From a checkpoint of a small contrastive image-text model.
Model: 64-pixel images, encoder arch mobilenet_v2, encoder activation hardswish, encoder depths [2, 5, 2], encoder widths [24, 32, 48], text encoder width 192, text encoder layers 12, text encoder activation squared_relu.
Training: adamw at rate 0.00099, 6000 steps, batches of 256.
Data: trained on patchworks of several textures, 72500 training examples, 21.2 epochs.
Rows from block 8 of the text encoder, named by matrix and row number. Rows with one number belong to one attention dimension. Each number is 128 + 32 x the weight over its row's rms, rounded and kept within 0 to 255. All counts start at 0. Numbers have three digits each. After the name is the row's rms in percent of the matrix's.
# v: attention query, key and value (stacked) (text_encoder.blocks.8.attn.qkv.weight, 576x192, the v third), inputs 96-191
# proj: attention output (text_encoder.blocks.8.attn.proj.weight, 192x192, transposed), outputs 96-191
v.13 103:162119082102197114146086077161118084138112131176150092065100129132078165188128153138118113133111144081150153081118164144192141130127151129099160195139147142179170142132161116131161115128085141181088169078149104143116051191183126135168174091139110104065113160119139150120142178162171156193
proj.13 108:157104116106122131135094079061130088170133157138178155159158102089162136147146181121113108160149113151159154109084142140174178138117118107129072153127073133118116154106109132111113111079126103130114144085181078139095131039183076110123113159151073142112197087121130144174077127160115171142
v.14 114:141185108146150134144128130131113115099089133139158091102142111173126125193124140163115088146143100117132117099115149120184199160113150132125147168134122165174131103163165120086150093154128193157119162132197062153133095166192180139133150078171134077115093198167165172185101173159186162193
proj.14 118:160109109132110104120106079069141098169137172126193117164142129101149130139180185133124121149152109145189164109080138140162174128100140103134086147134076134114101142130102158089124097090125094118129152081171094155099158032174077096124102146125070121118164094111149123169065149181126171139
v.15 069:131109116106124116192113141092084127081083122148171178092109115128120106056149134094095154085154121121138133090161190162119110139131090131080116173148189112194131089139157090167116093110137103139091091122107143145127112102116104176145155159147153120146095150148125127123163106165042143178
proj.15 047:188133106070135070164044090158118105113166157113155099120193134139127157095136106094138115194110128112146098122095161173158139151125156061166091138116085135175130097189087137134086132163092199100152109122140147111090128068126146068143115145154118148110175132104118148138059085149155160149
v.16 077:093067201153150163115080096123118091170097094167109156120122181169134055094138102140104110107094069146153129073148125122156067097093138114147126147113206118062088095066076161131119107134142165167125106198105113149182155111101073101133138159142126100146124145106142063118150150119199091090
proj.16 073:063108129187118151119186119120162136171104077160116112139145152121140158124123122107122088120197078154134154112128120109110139119121166141102157120128110088137125126051146133115143137057127000074114125150084138153149082100142068208095113106105136147134080105131170165115196149115087127132
v.17 097:137119139134130160133142182115165165149163136112130166100111082123146110113109086135163176113152111100128076152068082095094141132129102156145128115112113135153124138164087138160106110101154088143109079133071152080072155065135096145133157165108097157132188070111145128080095134103117077081
proj.17 103:148157148121139146123156163164111129088139117143098147073108117133091096124102124147106147099063146094084082146165103135087068113148075138128171105128181145132166105139138094142109142179154190139134112133100143097130084228121180131172141114113175116159099150141128110101129138127111083123
v.18 065:088089096124109117146131113057135079151107109125104105109135122103129133136101160168162128097179128132162208124132164169103201114112148140134100160176145078099098140108102131125091173108080144131095102144130110164174136094180093192159157082119175125162116154146122104168136098077113115169
proj.18 039:174118158072111118143111093139091073116103127139148139090144111134106099165124174131101109148069169121115116104136097144171095118168095150148118132081152112112156090078165108083126101142143240208117109141102151101141162206164133094160190134167114127135096142152063095127113111123129115139
v.19 070:123132091111098201141147162128183183201115119138134089170124164129098063144098058147182119194125091163102073071154116108115074088159122111136146118169140094078096105166139147139133050139138133111122162119189103129135125158165147144069064119159084118143141138096091106089157133131088085089
proj.19 050:084112130205113156082176153132174164152132118102122089118102176127153160100128076145139130095204113106131141164117147117090128113117151138132160126161117085124100123138105157148154158097087000073126164169131139164120107125103115167097093122059136110159068123121200141104149137131100126122
v.20 073:116095202124181114096109085188109149138157079098071142167169124138156117186119164109169145105131054100064078098072055133103078095167107119083146099098177089109184114103105100100151160143156133144162084126086114096128129124151137133112082132099171193175096091131158155113139168144202153123
proj.20 065:050118148158161135123203150119145113161129094162089169128110123120127094150085145142113109106160118152111086107153091059144129134137106195082144071131204121085161124067156090157127124096141063140107125111115140147154074171168076228091145111098150134179059109126148165138188187088105117118
v.21 081:166095185174170132128141119083142131171179121109140187148096120145203067107150139060182165085131137156086141114179148151128136168108122122088095052145109106087073122090106086136099100085154135115159083153106131134161070118125110116091126125113084088168089055153145096164113132103136117098
proj.21 080:066134131145134137135173165183153171131144130121092144129134115111118130102134040124153109121138135127122088120184079093087117162148125152080172051159177098175116101110149125163091156077109087114118122153056173167165143136073166169105115099133145157175104136106112108140236137085077101127
v.22 096:106145134094178115123124131187116097132096124108100183085107082193123083181171182091163089126147165161150134115155109139161117149131082126090134144148132066133175127159159128122119075145103180180137072182183080151146047177176154159153153088126151086128102129127105193159116183130217174140
proj.22 093:118111108143136119135144104102156114186159190134160171173166099075148112133165126139132100164164123146165107097125087110140187180132088131086104060157139121135097133068101140117081104038131087114101148068153115196124159036151099137098106110156093155145170078103126117211162155144073135139
v.23 063:153077151140122181107084144155149145119099172100100124142100192123124109181154180121087108163080110131115110109157112141145090154074149154095150167126136126092121086149138196150107089163159111200186149155143143120115132184152144132166136154118080124114057172131148084138068119114158075083
proj.23 041:074094135189141197102178149166146194167116092164112128135124108105144171146121119118148134117170100134122175147152098080087158146120133185102150135154129137106123166108125106130148147047163012104095138118106080168138096124127115185100100111104131116123097139155152104139199163128032122141
v.24 068:116151163161114069160167138212108127146083123158099147101086103103123168104196149148117088168131090097122140122132115159099182141173182170132130162130174140132132142116154110121174133179127164117155131111117146143183135119112110129113161062109155116193091129111120157149143136092184195118
proj.24 062:087097134150123172103149077033159103189130111143136146179119149112155126153106178114128110155185112178161146117095160128181150106131129111121099147140098120086117158078110100131156117071125033128109161111168113158112079064177029159093121166144109133134123089133162198139106132136127151138
v.25 094:140060164118115155126152149084131156141149176070159146166132086097160092120076081077125151129094141169087111162160120122076092103174110155093105059128138137111092138079096089164156147132120162112136141166128166105115102053094077139161133176111134109172109067167087098169113104147078071071
proj.25 097:090154120124152133125145180197121180113134121100077109112106133153114130102118026130158135115128140126103106144171107129085103160160130150103181081140178094163121110139147126174114149132102124127125108187075174139170160149036183148113130110130170133160089151134101122113215103092120110115
v.26 082:105106156161203058175183126225136110126149156142071165121080170127138079161164117177118128147162092175151138124117135147153143146144145146158099163099121110127185170114094092162138149151086167191123132121165053171172117133183092149111101099102135111150123175170160129109118128153216154155
proj.26 073:110113140174128174126171116079168097198140156149153156159126148054148120139142151113115127151179110140157097123109113115135155121131108127100126093166125128104118131074110106118105116043143031092104161079158134175099119052172067150090104136119107122173129083100147137186142156161050141126
v.27 071:126204035135158138108129084109058083132065158100173134106088113145124131094118151167135120087149202152084121150088186189165122169093133120076102096149077149149122109137118070113177146092132174139114104100116113100090058085093165168174149121191141132125152157172127148089070151112086174139
proj.27 064:207143095056123140156051076108078115110120156110156151158131067115108132146174131126117140168082140134147157119111132177140154171163131085125109167111103177162099159143108152099110116097119216143105130101126092110109192077118173044167130134193085140096212135116073090155087073152088134126
v.28 064:148130069090103117150095173072146127164116120102121164105109172081124132099160116134129094144086126132161172157124094117072085149095081073149114075097133124113131194152163133075067129193175113140204107125105160093148137161116064092178113185099132151066084133162152103139130162131099113166
proj.28 032:089122087135172157097197159183131194121107113133104117114124110147114136150138139176157105102139113107113181108139106071116150117129146150132095121156146119092128193159072176142152146191110167153155134177083049113122079151130165150103096094115111140093107137128125120122157174117183126124
v.29 096:148110147158184155096122156162159142153132137106107186125170151118161130120164133074135186129139081145093122147079083140089130099137106146128125058110116110076113109078127120151102076104183099124175066170103118124155115114118091152072121151099150108160113040132102146080116109102147067103
proj.29 100:085137164164152151125184190194143149123130105144091161090127116123114098124104089142116114110116129120089073143179083090077090112145098177098179067150199114121145095092147094151100128117134124117128112135083162127142090197134163184115130083105166137183068141127116106128198164106087093132
v.30 080:181137083117153100144079126145124091162087152136109164089141180174095124157174123128080055143130103090099137114135094157123140182076151128089144176094160159185114174108096141142126128134130162145103111090188089162141121177167184167112106081128096139073107150112127109166070146103161190163
proj.30 078:167100124127148127121105064079118089177123136160170159155169103088146132166163200116106094145135117145134147112087119128160183160130126118145083153146083144131139143058113127082117094074144127125115114072164044131098095054220080132138119132164067143109162084126123130157099160184083153164
v.31 094:097130082094070138148167166097132186094153133137168156174108106062152185075099130159145142149174161112148149191143122117145115078114138087147135110119134168127108144175100184136089162115122073077095146111099132106116195086077150084131111119129137178183132138096151106126114053142055091100
proj.31 097:146145139118101129134110152137108139062123123108111077094084163175104139114097122133136190104088132105122128161125176158112071081116130103160142165097134146125135121218126140149166162216129168135145140168137185085122153220064169078138142155102169092120115183150141123072081078131213100108
v.32 098:096180127143115095142163098135123100098123114163140150134132139107091135158122136143098076139130155166196124077094146090148174155091120155127169204148158151151159154185160167074181142149087135176086130149206116137120098173163172117109156100137119116098104178115166165173156163118176171124
proj.32 102:152100112142093104127105075051152088153137170121169098159131155128162143129156193123112134148161108144186159112077162150184162105096144088150084166110080124106126139134107142088145120112139085114124169094187110144100149068164068083125117158123089111119166106123171149152053124181162150126
v.33 065:091193202141177113116108137099132130087092113103194110132121153101102186105106155119122124078175092103097150114097178187097150091120099101126117081170162081178109080099108146169183162069108110175128143108154138144112094065134113172163112086174124121156138127118129175172153090116112148157
proj.33 035:100162122096168155171088085113167150178153170132107096130116152135120146077139097076090139150152129157148124131110105181132120116117123065151176119098141105142162080145122111118100120094119105066133122113132144147094131083119110105140128104130133141199144083102094154135097090162056147141
v.34 102:105197102146118085156126084174121110142115132133157095092085156111073148144137160174081097133115143123121145136111143131155203133077141109169172209078150165166161106157173110115153140178082161176115146106170108154108080180176140134106119075165108115105155177137111154119093165172140197163
proj.34 103:180112122131098112129101071055138086153135161144193116146142135116146130150151207134106143144143111134174161126074154151175163105098132093149081164128073151102112144131097144091145115114133109117121158085195105133092129062186082080130114156121086113108177114126160132146043127190133139127
v.35 091:089161097086062134151119100100136109135082121156139078152125154063109155074062098141116117116176189096113121181150196147160115132146153066123136158169163175172118150172163153122169143067058155125087170090154122135124159070112158101126165120157160146102169165135157132132107104114088090100
proj.35 091:177168101079114103122055109103094111083128127092133085133072140164120149112138124126142162118122161137129174133099178173165112118116163066171106203083086126136112154193113147122158113196112173150126140166135139090115171120069133070157128167145124089106135146145131155100060050129207163113
v.36 093:186208096096142103161142123131106121142145119159171173136130068081086130172096156162161094084134171108151097150108124161178190166082101129173162176098062175165137165153106137152163127157092119147059139121154108118134137116129212089144140137183096138070118212206108163155115122141076131142
proj.36 090:228138097098105109130050098121080133122136179114194114131127103122114142142199158144125179140080142091140179136096117156131138137103115083172118159134094189124124145179084146102122110147151202120124134077173077122082170095137184027194105114143109098083190132148124078134050124199126129135
v.37 108:191158127148183161143176188096149172123150156095167191118112061154172098153115134063139157093121158133114099161106130145066129171140072148142132056110110110150101141131079109171097111097125097143088068130111126132105084094099114097190155166114119087130148125164141165119124126125100092095
proj.37 111:155162142132146130144147189185110175112148151124119135092145092105098096120135093145131147120060149098092088148173071118074107157142071145097167064159190164152133109140117121142085128119138175116123103114099133136134144161110217113161124089129168144136147144136092074155163148138079075135
v.38 109:090085149127112071119094083127069096080126170155121069174134150114117157127138129111134064159145161134148171072145191140134130117153154134145139158147161090115172105132120080146146169163129201124163152162198120140182096146118076135130130117190113144131062161094141109178162082146152154111
proj.38 108:095105093116106113122102075093142110152145133107120129192106140146159156128126114105160104159210130164166158086122165114178165141124164109142079154102112076125115150119137154144145119104104083124126143158149139143153181066085081141083133170164099133121132111128140181137163083076171174118
v.39 103:200172126133157160131135148090150163147139162114156176083116121106134126166148127133190135118061170101093105166125081096062145159131124154101113051149104089162132159104109139157071108110124129177122048110122141106115088079106117144185155155113092099085162115170123130109124141138152101124
proj.39 107:154142130121163116137127175179100181129129133134134142100173085111093108134147100137123132113054142091082101142157070134078123184158103154104170066173164151156137099118131108128082128105141175118120092110079098137124112147146211129182130078130152155117155135130091076144156173139063094149
v.40 107:110164087145172129166134096172104103096120136183103086109137169161088167132169139158097108113151121085168144112107157093203190172099177138108172184085154175180143122163124126123131134170114139139132177084208113127154083171168146112126125095139109105126132165101153143175097172153182184180
proj.40 111:146104118140123110129110073067147100175119146138191120158146132111152137135151199112115108135157112149167165110077151142172172118103148111143080156135069124115118153116110144076143110098123101124123141092176088141093124050198055112120110136122069125112146095109146137154062155181132160143
v.41 098:106079158122105117078097130125170183154136121128092131168114163099170156085094107073137138120118118139105155133092124169088062073155114095129125069123137085086082114105139170139078159098145114116167107132091161118141193110069050099137100173097129157187140048087128107137153062079122114065
proj.41 096:063140147114150145115158190181127153093130082116058148105099128157130121106061052114141124110140148140090088148171129107103090108152137154123167121104170090136134112123171094176135136166099139145130117201078185100167117208069139182101155133126180137160073150139107155097202093051162129105
v.42 094:112098118112054117103117122115136157140134124147096116172140163103064136078128138162102183147170054094161176160132165110118141051089161149140155168136138167091113102160099139086115120105161106123104170104087155142102227132107122080111088105079118167136171107062191089083154086145118125135
proj.42 089:127133152149117135112135116122134107086087089137124090107107179165145154133076164122116167110128107123130149162091192148131080039110169111175121220116095132094138125185150127121176151201121125138156159170145155075117077177127088115135136164085147087119092161124169161070059106141197127123
v.43 109:201183148135232114157161152121192136193115120121116151094112147140178080178183129091154146121088114107072088089115100092067111124144123145113156062100087107142138125111146126150131104138151103188108058131127115158131085134134154162120147109079111130062107079187100145083096184123197139124
proj.43 110:148124154143163133144169150163133153157136142161144177113183087087112107136139133135105107135089120109102080133156069107096143162139067164079154063181161151140142099075121092118072123067153144109125092067112094152113089121193159152153113080138145154145156110127096079177167198154038092150
v.44 095:168118144153177131086100142113197164173138115092099158112123093158172070157171086061168107090055148162117134096115064093076127128146070143130073065179125111077105114099133096143133093134134100128143120154061101138159081089148127111131113146123146106113151109160074130124101177089161072114
proj.44 098:089127144142162143139174170183132175153141119137104158119161098110117115122140075126152107124119130138097083134171064092079143174144101187091163046160180116160130109082148116148093131076121118098128083130073121157151121134133166183121131084134140167136123123114090102150219185105057114134
v.45 095:101104085133024186105082117076145141109096140115103110175145152078099178066077108098134126175089155096138192165113118138145108141108167116113155143139134173127109137125144186096125156069133099086154127135115189116130220109115122128140130137101151143134170110062164051143131083093076089102
proj.45 097:109150121095135115125096145145093139063108070112088115106096125192112150112084115125143148099107151133098151143137166142146098114134173130178138186081120110124141138178157118146173152225110191156142124199091139065149114205079145129151167156119152116106091166153133163061112089081213153109
v.46 090:111118108149069172121080171081125186135111107110152086140148123101173161045101104109143183146113128091116100169119117128131112101123145086116140084132134150125070149111119138123112151083146111128107108123093154086098219092039138134150121155115142146101166094161111041120130106140043096070
proj.46 094:132155132116153119124107162178096175072094078110083104092116130175090141122096097132135145082076141105068152157143146146082084120139153143158166158123139136136153118171148115141159150206126191141154097178084143091154108203096185123161154117113181117100098179146103118071125112098162094125
v.47 110:103182102108054170143104097125078138110115132139143090095132170116093128134112153196114175126171077092158168156102163139137172124106168079153138196143107175123127156188096152093110127109103105112107196060120101134125201152104164090087125147139156142090158181122161122108142084143117141129
proj.47 108:178139140117100126118092102097111100096110120130155096114105157146118141137120196139104185113106119108152165163075174160152119075098155083176110214107078160097127140195105138095175131192135156145140159120173122085081114145146115069158126153094113083101133141144169136103019108179187141124
v.48 088:161065148158182114076146098097172100136171162112136163112144106160172081115157149063131148108113174141076100098117091143086067145150107169122068083155105052080127120086110145177086075147162157098179075163062108128109095136135054149131099140100144163129141085158076101128140113152184100116
proj.48 087:083134138136157154141182162177134148150144123145093172111142085095091109125132090135139107127118128136098083119187068087098133172160089181076164041152181113162136098081151098148082129077138104126101086125073130146151119144128161185116138092135151163167104128119090100152238158086062109128
v.49 107:106142093146159124129098078147073079089129140140141078122136142104099175165115169166094067129160159104174161117151168138160138117109140099144164206128115168119146099132112099124175108152097163152122156137211099126167063185136117104159111118151150130132090192136160158168129155123153166146
proj.49 114:146105107128100117120097063072143087163139161131170115174113138124166144136150164121133130167182121157184159095084166128174167111106146093143072162106081129115102151133103164110140109113117105131114166103179112150110180061128070095095115166145073120112162109121155151147087107142160170129
v.50 074:149163103155049114105068132057137145139172158098112138180149131101124168084106097154088177091079092151124153138166160100132095088139129118120160091083082124073158150114147136155105137112170129137149175091099117109090117166106153117109136135136117172129163095164124088134119082134064106126
proj.50 056:146127123115099109146128152189129176084092092134134111093154118154101148150121116173146149109085125102118151119152114104083132117115142169138126143125121138145121119150171167116139156176124191150153099158099136077165165198095181114132138100138173138054158187142106060095187143105138083122
v.51 101:155169133163160128107130127101168186130158105121133166116125071113174121150147088099137195106116143136141127161108118144075123106087079120149109099112068094086066134146097152181121104137164087123084127098091131132099143104118158100105095138113092149112177078149153104073116100141088057106
proj.51 105:159152150126132128133148180191105156084123118134127128073137114114091108127134108137118158102049142081099099160157085133067091136146089150117171096150169167143147102156137122138112138144147177115133108121091131111134116204119213114192130082110168125133140166136106065121140161138077079127
v.52 096:092132052120080143125120131154117099108077112171128131100129152106081166097148133183093156177148109115166171134080142101173158130126163097152168192115182178153137128181119154093139170113129158134154151101167139133098173192158157080069114087127104162138145190131161126124161123104137151151
proj.52 100:148106127135085113124113077073142095119114120138161104142137163135160161133123206109113145132156108133171181135080194149176150069093165103165090206109054136102122144158127141093174133143133103122137162116175119110112121111163076096133112163099105093100145131121177149111045120175173151119
v.53 082:165118144161144092151169154151135102145112130182116155134105192122090104158187126162139114142177078123112090122119053073160181113064174183183163138114137187181175137121149126094072112167159094109128171128095105150140153185131127137101159104121128099122152159074144143141150146094140135164
proj.53 080:151102176171135153113172121104164091151122113168139148096146165108139116157101214132079119122132115113131104137107134123133093068110087136116127142128124150092153118098136088090130132135169099127139136085162103114085052165216073151136119111086133110148093121126169126124076194177123111146
v.54 103:105137062112095102115128113121098084116121119140147080139075136103085178169076104135096124151168134168166160099145184161200182166117110110180148188101120123137139102153145128138159145128127164126109148112196112153136123108153142102127103133134122158100107154122114170150124138169129172126
proj.54 109:146112108106086106133079074076124108134134163116163108181097143130157145115140153129137154149178121164181177111089172145175161118100159082155073177104089132116115162159116168123155121118107111120121166128180127129117192072095092078103109171151100106101169120128156148140095077135172165111
v.55 092:129150169162123182113180148130155146100133099099111131192167089072141101075111123098127186153154117151080151170115081159062086115142127107127110104155127113104069111142099122109093109132114074098106086136059187124088172094079131102083144185114152120123161092115100151103113124093116091046
proj.55 100:117149141139130135113148180176114141085129107114079124088088138161091106126110077137132151107097158095089086142175113122101066109134106144130173107124194129128136104151142110162135147188131169148136120168085169105137129230064188134143139106118175110156076159153134112094154114101147097115
v.56 075:160124088066184140136162115197066099128126108122182110054143085161114163136130133174072147117176134165158108105148143148119184137082171104116185150127159117171100085123105142089138084140098098192070156156122081125112051148117147113138154068158106070115084189130158131126152123114162159163
proj.56 063:169116143127106124131109082074151077156139149108159107153120152110152129120149167117108130152154112126166127125099150162168141121109116072125105161113081146134121124135117137103121105076140063109119157094197139147087124050136082092118123168138105131134168091107134142163054093183129148140
v.57 090:122072113109056125136087134051119194136170135086105109198159107099133134093116063113151161113126093099122141137130123172099069094151086097100146096159135155057126131143132166132095173131117106101131133090116201086127163107047100100137125177094140169187165051100111094093158099145062067098
proj.57 089:080152134119124128129126186162129162066124090099080102106089137182124135096086079126161159100123136129102129149156142122100096099126165143135161135106147105138123121183167117168156146209099153144134125204077185097164146213057155146117143138104173119133080173136125159067157093066188129104
v.58 097:096123100113101130171129100182063101122123131162097100063140177113060113155158177186085113105163148087129125137138168132197149141097126154177167200118138186194188106197148140106175153184130100160109134140170126141107108160101134097096108114130144131148109170090175163130123116132141147181
proj.58 097:165107142129115131121104077064138087151112137140168112144129148121155138145119211129097133144149106137152148134073168144177148084092131088145082188123069145090133146136104131094152121138138111130129159092196100116088107097205059099130120168119097102116155100127154154138029130174158151139
v.59 093:159149082108170085119102127142083112150114115159117091118091162155079112189136164188138066138121162127130133110128114102201148187130121098161136113084115109180117114144123157103121084166092129184105128080144110165140102163168198125133105115147115105058152171131102125156128135149144190188
proj.59 094:166110122118130123142109068074126107160122158148196147154168108085145139148153196117109110140124112137163155115093127141154174148111125106132076152152068158111116150118094146087111105068134118114125141068183074142091118049214089097145105132142086129096191097116134123170067156185091145149
v.60 113:130089185153168129114156148135130125117128140128140142173149076118202130160135078056131124118084172171081099099113114148053075122147071110125096033125109042120135155064120099136127088119150102092163066189123156130119128074138077125137102143136123096172121103170110106155105145132176110135
proj.60 113:081139127132143139146168177187131164130160140116089153122133096115130122110125042127157115130121144134099079118194087096087115168150096172086166049145199105166134108099141125174085152087110117110131099141082162157172155148078174165108129104147167155161118143119097116141233136082098107121
v.61 070:164083185152112115170107109194084124102109159101180190096088144076099109062155093156163172154146177121176110147191179150123113103129156179140110164161096147120108134121177130131111155100120108096088107151129099153156141103154110161080092100153140118135127178171143156178136103091140154160
proj.61 046:158135135115122096161109125153149133135146191115122118136116147123136138073107093084109143159134089132148094138120156172140115130131122098112147129119130127170138068153099125119124109105112060044139119094159168146097126052129111084143124161138149142148157103118138108129065071181100141139
v.62 115:160105118122125130086125179125180125113140148080152176130131127114175129087141092084148182115091169120100103178122093158092089143166097126082123050158069108140081128108107124141090090079123117082137084129064163107123129080122130124135123145095113135111166078137141116107112096144110087124
proj.62 117:128170144127155151139159194196110170096127114124096140086124099130087110108120071135135155108066147108077087157177087120070088143154103152106174080156186138155131110143135111157102153140122179137127095145076151112141125182082209131159141100127166145142107152139090092114171128108095094125
v.63 067:153092112087126118160089131078160151172129117159081115114120167161133132085110121174120185183161131093137132168186066102096138127136160096117088110098143163119166171085141194146030108148145111179167141109193120126140106156065124123103123106096166092093103165163183108151112155097070133113
proj.63 031:145136163136132177053103143175166189143146106067152132104127111123170163195114136131163136144075133127130108119143122133095088097117111106120088122106061090098105121141094139115134174159150113191183090169085048116145071106137064113154160159111082136073114120121122134088140192124170144157
v.64 128:087089144118148151112112105108144119116105135118063104109089178125098159178142164097180121118107168131125167097183151172147104184162142104136189107133121098166190071107158103106166085159201175174117108094094153117149129185090132144144195138148121159146104156123125147104151129083134147172
proj.64 128:125153154120162123098217151131125104146083177055091102074092179148094109157133126100154110140109165126112096094136177146095065162115136120111163085126112067140145077145106095115140108115130101154167095150092134187100155117138139139121184075138107147218097160133090119125143138147123107161
v.65 107:101123129136123108047110126068154151136136102119064147158171121183099159105128105144154134146101114113172176119142117131124070111127128148159119119188166119101166104127124117134129098148160118143160094140039163081152130128107135122124102120115100113146135133093127108109126053060077094095
proj.65 111:132143128119179128079120177152122153107133119085075091116109163240139126158092078134158149137121127104149125117116137145136063089097126135174158152138163140099160138185129126153196112241132162165182130167079175118154143176089144130139158104117158096146126173129099104076095108094162077144
v.66 091:079128140153155079117082084187121134143112084151115122122103169149176097147145126113146110103122133133118129100167137212153121165162153123089111130125174146115164125039146162172120058175111171172090137153145165153099059118164140172170156166126092179093058146147069116140146110125167191159
proj.66 093:148181173132186128120178151175114081157115152082123103077098182116088080108127081157139098118178145122109086105113139150061096119123132107121209124130137142127131091129101137105104059085127071119131083139137137179066145095148134132070152088132126161208103120128056129149137081122076082100
v.67 117:162092150151137087100126141125120171171194125155161151186135065150180127089068059177118061161150127112122077107102104129109088063128104152131095160161177168094084176135061190108113161106117109140152125145123130141100158123187157098114083099114118123100153118143124125099102059109093121098
proj.67 125:167104097129128112132046129142113153120183092180133150162173094173172129108096086160101107096148116111120158128107083143135134094137106146190136187128182196106145159120134174140144115205134206113147144134128122082121100166129153100136103134118155140052163120121119090085090102080119109100
v.68 104:152129145121186141100128166157115120159166129180160108138136134180173107161121073134149075149118129133138071108104115078133122085086137153089104172171166128127102104099083188132194148081122091161147129131107116137095094091166103152070058084104104159138102144162132064102098108083122130145
proj.68 103:184112108115188102083065135150115163136162106168143155156163108178175127108105068131070077080139120099111137160136097139091081127149108150155152210127162169123120145153133142154112112136141176129146112127138091099105097125169147114162077140138158129113148133115096053083092102078055109123
v.69 103:146093136148169123064095128179138120199204129112092188139089118192160099136070063128133046149129156130134121063111105153072085137104081155111146164167142105164134100101073155145175093105092110161160086113119121138093102112179157103095146097102086109136075120168085109083089070062118131123
proj.69 102:196124119125140120094078150105122164154179144133122119128169136181164118100105068120098124085112142081102137113110112174086058131121070113170159170134170182118137154121091167131122125177148189142156117129098110119098109151128173108143114114108134177123147134126108050061063096109081077135
v.70 118:154139153116085114115142134122083164113180122145202130126109064095142094131082065138101136152149080125133093140111118102101124071126097109119083142095112146123073187187076163124114174075049117081102118116146091110081121088183148068124070102117089111111147113107160141145141121184146094130
proj.70 122:136113089151079139164038105105150152126175089202150150172173082112158141102119132154099137116141107129139158143114080111156185107121109130154101160135152195116127173111147179139128147176122173099106157098159118083140101149111135108124084174121149130024149088132169136114117122111136137105
v.71 096:089108112129142099108162125145155144163139105119097154121114188153085139183140173112126137159085150148166125107172154137127126126112150106120147156129178067105118049145154104116171134133160160117175132120107172079189140178133122124098155093150165156153162197135149115114123129087120141166
proj.71 101:140114149101174109085197179127099136127098154063082095101103177207152137165122099085145123146097160120126108113146171142116042152101129142144146131124134065131151085167111072129169126140132125188189114159079154138142151152129135131150166092124114129194129186126100083089130143140145122174
v.72 089:158104146105149096167070128138128151105144127145141078146093080172117112150100110154176070043088180106073162140177112146156124179157128142068078136141159152173105080105184136113149152104122143131129187182171119188131126097158117133169158123147090144154108136166132070126120126165144154110
proj.72 088:128140131145187083152122119166116099130150115151171176150084142096111099057111124144108071109176162143109112154134131113111189136135197142113165138114154122124109121144132114077084051120110146039077094119168120150083117084183108154097127129149150127119146065115072174162177121094078116092
v.73 095:159116166153132166116180094162156150134165135106160195140122150085137156095150131125112104217143136129156106110123091166063100138152095089191172128070104091128142139151084135143080098127156163100129068121127075140074102166165160110105113124154096144119133138157089126097110117086129078165
proj.73 089:163124118151069165109124136055154154163131168124099071081179135156124140140139124119126155110087130096138131076086118156111069127099047099155123118152127167142157149090098203154158182166131141181161140115107127140137119167089178104102146102102108197123106165155171086080064126158172109151
v.74 099:139077103115093176082138117074108147092101134109108142176157112142112161137096157156094200189126131163118161152130118133122074103166102088187125147113145135071190131155118124122098137165190132141202120120097137073171156154072171114118091177124173102138145098118165139135118121114118076144
proj.74 100:085150117117124151130134173138137138092124119111085108104118115194117141172090125142176169157107126139168131109116140128167133081103129149147113118146135106133138150143150135148189139219116132168161167170067190109183147168053112140137172109106136104116124168150138154103120114123192123134
v.75 077:141168113151167169083164083192077157152145140094182159112108151165127130109087068115106113189173141124151140145072141114142153104077065153177102185078110151163087215185104134101141155117076091067113084103103133129087064082168124149114134125097092118122107105109107190151106112159191118130
proj.75 077:159114106134042145167035078100153137132164107198153145153172070093145160121158157134080139103114114123107150135124085126157174128154077115156101140121129198135123179079135167152098178133147165123100148097167088075125068155114149098154080162132123128051150116142179119126092133135100148115
v.76 118:164145087136168128146125160174093155100107145150195072104105128107138067126094073119093117085163115100070074130128122111150158120169126170070111161098118158146120136102126150137182141137034113095085148119192093162104131078159101132149107132123091105116118109151098162129086165148157163123
proj.76 118:146122128129102117167080092144121117134158106191189169164146082049138122076141145153090090103174127140103139142132098121113198138179131130124124143108123148144096139067134164120064112065137143072071113115183085104105098091161118130109082162128125140072147080123131151163144118116070169075
v.77 120:134112139157176132112130098103146090160079132120075110069106170154140120142151155126165111135090176127133170075165160138112088200164158115129186076147150077126155053060147129130130086185137168154161079131105153149136084140082151122179203120127106132141080145137124115104143099121161121149
proj.77 121:141137154128161122098206157118132118161100188064108088074098180137100103136138111105145124129107169114110101102120165160081056158108125111098171093135114085137134092146090097117135119109130091152159098142092139198100152109133148136114171068126112172213094159135092105115129129151102097162
v.78 108:209110128126192122108117165123133158132203168149166115126142113171204088149088061156101042157144161136154097123086148160074147146160104167067124136123127156139088125132091181112165101106057135114152108146170151145129085081127094140117071092075073170135104095165120094128084122110131117097
proj.78 111:176128113140148095118054125146114165142170115173140142160177119144164117068092075150090088077155136101103152135109091157086106132144101130171163190123178180118138154102117183138106108160135202097125112124115099100104100139141159114127094132119146181070135112111097075088097112088062101106
v.79 101:135136156141150134126119101190085112133104108122152066135093146121148113144092071120131090131158096089102138124154142165074149198238126118134147128084111141134126134072148142128101078186155155122148153141193122187077088120170149143177146157147108138104080081143097167115083077131145129105
proj.79 096:135177163164137129146157137162138075163131142129136105070123154083090079101133111186137122114172135127128089091085110147061128078113104087134181097147148174142130102111102210115089084117126085116118115139178127179054133116143147119040154089124105154159117128127074153165122071126124079075
v.80 087:069130094140102147128134106133167115091132122121098152144126145155086119163124136128159139106142141105101116116177102218140115181196125074182101143148097169059190113075140141119088104191190173155163125085106136142165135106081145130160155167149155160112073082090098132127146109144098133117
proj.80 087:068170158144132140151176148168133078128108138073107091076092173134067093139119120175181159151150118145169089091082138127103134077104139125134151077144158135127141110138131176119154085164125085137153146161129186180110175134107112127046194094117106110189092155132091171168143089129188097098